Weights of a small spectrogram FSQ autoencoder.
Model: log mel input, encoder arch efficientnet, encoder norm batchnorm, encoder activation silu, decoder norm batchnorm, decoder widths [32, 64, 96, 128].
Training: 4200 steps, batches of 48.
Rows from block 2 of the encoder of a small spectrogram FSQ autoencoder, named by matrix and row number. Rows with one number belong to one channel. Each number is 128 + 24 x the weight over its row's rms, rounded and kept within 0 to 255. All counts start at 0. Numbers have three digits each.
After each channel's rows are labels from the 100 clips, of 14976, where the channel reaches its highest value: "strongest on" is what is common among them. Only what is clearly more common there than usual is listed. The data: chords played on synthesised instruments. In brackets: how many of the 100, against the usual share in percent.
# convs0: expand pointwise conv (encoder.blocks.2.convs.0.weight, 64x16x1x1), inputs 0-15
# convs1: depthwise 3x3 conv (encoder.blocks.2.convs.1.weight, 64x1x3x3), a 3x3 kernel
# convs2: project pointwise conv (encoder.blocks.2.convs.2.weight, 16x64x1x1, transposed), outputs 0-15

convs0.18:128128128128128128128128194128128059128128128128
convs1.18:091087097122131137101115117
convs2.18:128089060128128128072128128128128128128128128128
strongest on: square lead (48 vs 8.4)

convs0.6:128128067128092128128128128067128148128128128128
convs1.6:162123126189130125143126131
convs2.6:073144128098114128148118107128072117128128128154
strongest on: clipping (39 vs 8); text has "clipped" (39 vs 8)

convs0.3:148165128128128197131100128128120128131170128128
convs1.3:120133135135156183106111108
convs2.3:128163128052128156128128166128128128128128128128
strongest on: clipping (72 vs 8); text has "clipped" (71 vs 8); organ-like (32 vs 8.1)

convs0.61:128128062162128128118128186128128112127128128128
convs1.61:133142138133157189113127125
convs2.61:099156171128101128128116128128128105128062128128
strongest on: clipping (51 vs 8); text has "clipped" (51 vs 8)

convs0.13:128175128171128100087128128128128128128128128180
convs1.13:143135112187144103144135128
convs2.13:087128128093105128128128128128075100128128128175
strongest on: clipping (45 vs 8); text has "clipped" (45 vs 8); marimba-like (37 vs 8.4)

convs0.30:128128143156082170128128128095071128128128128128
convs1.30:167152143152141125159162136
convs2.30:128128128128128128032128128128128128128128128128
strongest on: power chord (30 vs 8.1)

convs0.40:128142128200097128136128128075128127128128128128
convs1.40:134127114180135094147136152
convs2.40:104128128058128128128103108128109122128128128177
strongest on: marimba-like (50 vs 8.4); text has "clipped" (31 vs 8)

convs0.34:210128128128102128128156128128128128115128128099
convs1.34:156157160136136165129138159
convs2.34:128128224128128128128128128128128128128128128128
strongest on: clipping (81 vs 8); text has "clipped" (81 vs 8)

convs0.10:128128128192128092128128128100128128128099165100
convs1.10:104135120082150144090142128
convs2.10:111128128128128128128084106128128128128067075128
strongest on: clipping (31 vs 8); text has "clipped" (30 vs 8); instrument: electric piano-like (27 vs 8.3)

convs0.2:128128154128128128135128165128128174199128128128
convs1.2:102121119080105098105138134
convs2.2:086150144128128128150090085115128107150128128171
strongest on: marimba-like (34 vs 8.4)

convs0.46:196128070128128128128128128128128128128128163128
convs1.46:147140161123130186128122143
convs2.46:093166188128092128128095128128128121128128147128
strongest on: clipping (92 vs 8); text has "clipped" (91 vs 8)

convs0.9:128128083103128128128158188107128088124128128128
convs1.9:146131137146113116186152140
convs2.9:075128128128128128128128102053128128128128128128
strongest on: clipping (41 vs 8); text has "clipped" (41 vs 8); organ-like (25 vs 8.1)

convs0.42:128156049128128170128128128128128150128128128128
convs1.42:086107097131133136096104110
convs2.42:128128128128128224128128128128128128128128128128
strongest on: organ-like (43 vs 8.1); instrument: vibraphone-like (35 vs 8.6)

convs0.22:128128128203128128128128128090128082128128128128
convs1.22:153141158128131166149141166
convs2.22:058128128128128128128086084128104128128128128128
strongest on: horn-like (25 vs 8.4)

convs0.59:128128063128128128128098189128128128128143128141
convs1.59:095092085128110108131135140
convs2.59:128079096143151128128128128128169128078128128098
strongest on: organ-like (37 vs 8.1); instrument: vibraphone-like (30 vs 8.6)

convs0.24:165152092128128128128128128128128128128128128205
convs1.24:129120111174172147146135136
convs2.24:128128128128098128176128067128100098128128128153
strongest on: arpeggio (87 vs 49.6); clipping (71 vs 8); text has "clipped" (71 vs 8)

convs0.55:128142156128128128165128128128128196170106128128
convs1.55:113132113070120107100126125
convs2.55:090152165128079128141104104116105128128128128165
strongest on: clipping (56 vs 8); text has "clipped" (56 vs 8)

convs0.25:128128161128128128128128128102128128128098209128
convs1.25:113150136109143134127183157
convs2.25:128128128128128128128128128157128128220128128128
strongest on: block (71 vs 25); marimba-like (27 vs 8.4)

convs0.57:128128128128128128110152086125128120094127190089
convs1.57:088109101101135127111120092
convs2.57:145128128159128059082138160128128128128126128128
strongest on: playing: arpeggio down (63 vs 24.5); vibraphone-like (37 vs 8.6)

convs0.17:128128097128128136128128128128128128128167129210
convs1.17:128138131098106097096101097
convs2.17:128074128128128128128128128128128183128128102077
strongest on: arpeggio (77 vs 49.6); organ-like (40 vs 8.1)

convs0.52:128128087128173196128128128128156128128128128128
convs1.52:138126128147122123098074100
convs2.52:128109094128128128128128064128128128080165128128
strongest on: playing: arpeggio down (81 vs 24.5); marimba-like (47 vs 8.4)

convs0.54:128128178046128128128128128128128128128128128128
convs1.54:142135139157175164114122142
convs2.54:128128128128128128128128128191128128128075128079
strongest on: playing: arpeggio up (69 vs 25); marimba-like (41 vs 8.4)

convs0.33:128128070128128128128128204128128128128128128133
convs1.33:163156134125143131091099101
convs2.33:128128128128128208128128128128128128128128128180
strongest on: organ-like (41 vs 8.1); instrument: square lead (32 vs 8.4)

convs0.29:127146103128128128128128188128128113164175128159
convs1.29:118110110187157131127125123
convs2.29:095151128128102128159128083128094100128128128173
strongest on: organ-like (48 vs 8.1)

convs0.36:128128128128128176145128174141168175128128147142
convs1.36:075121096107138138119146140
convs2.36:075128128128128128149091069128102128144135128136
strongest on: marimba-like (60 vs 8.4); mains hum (35 vs 7.2)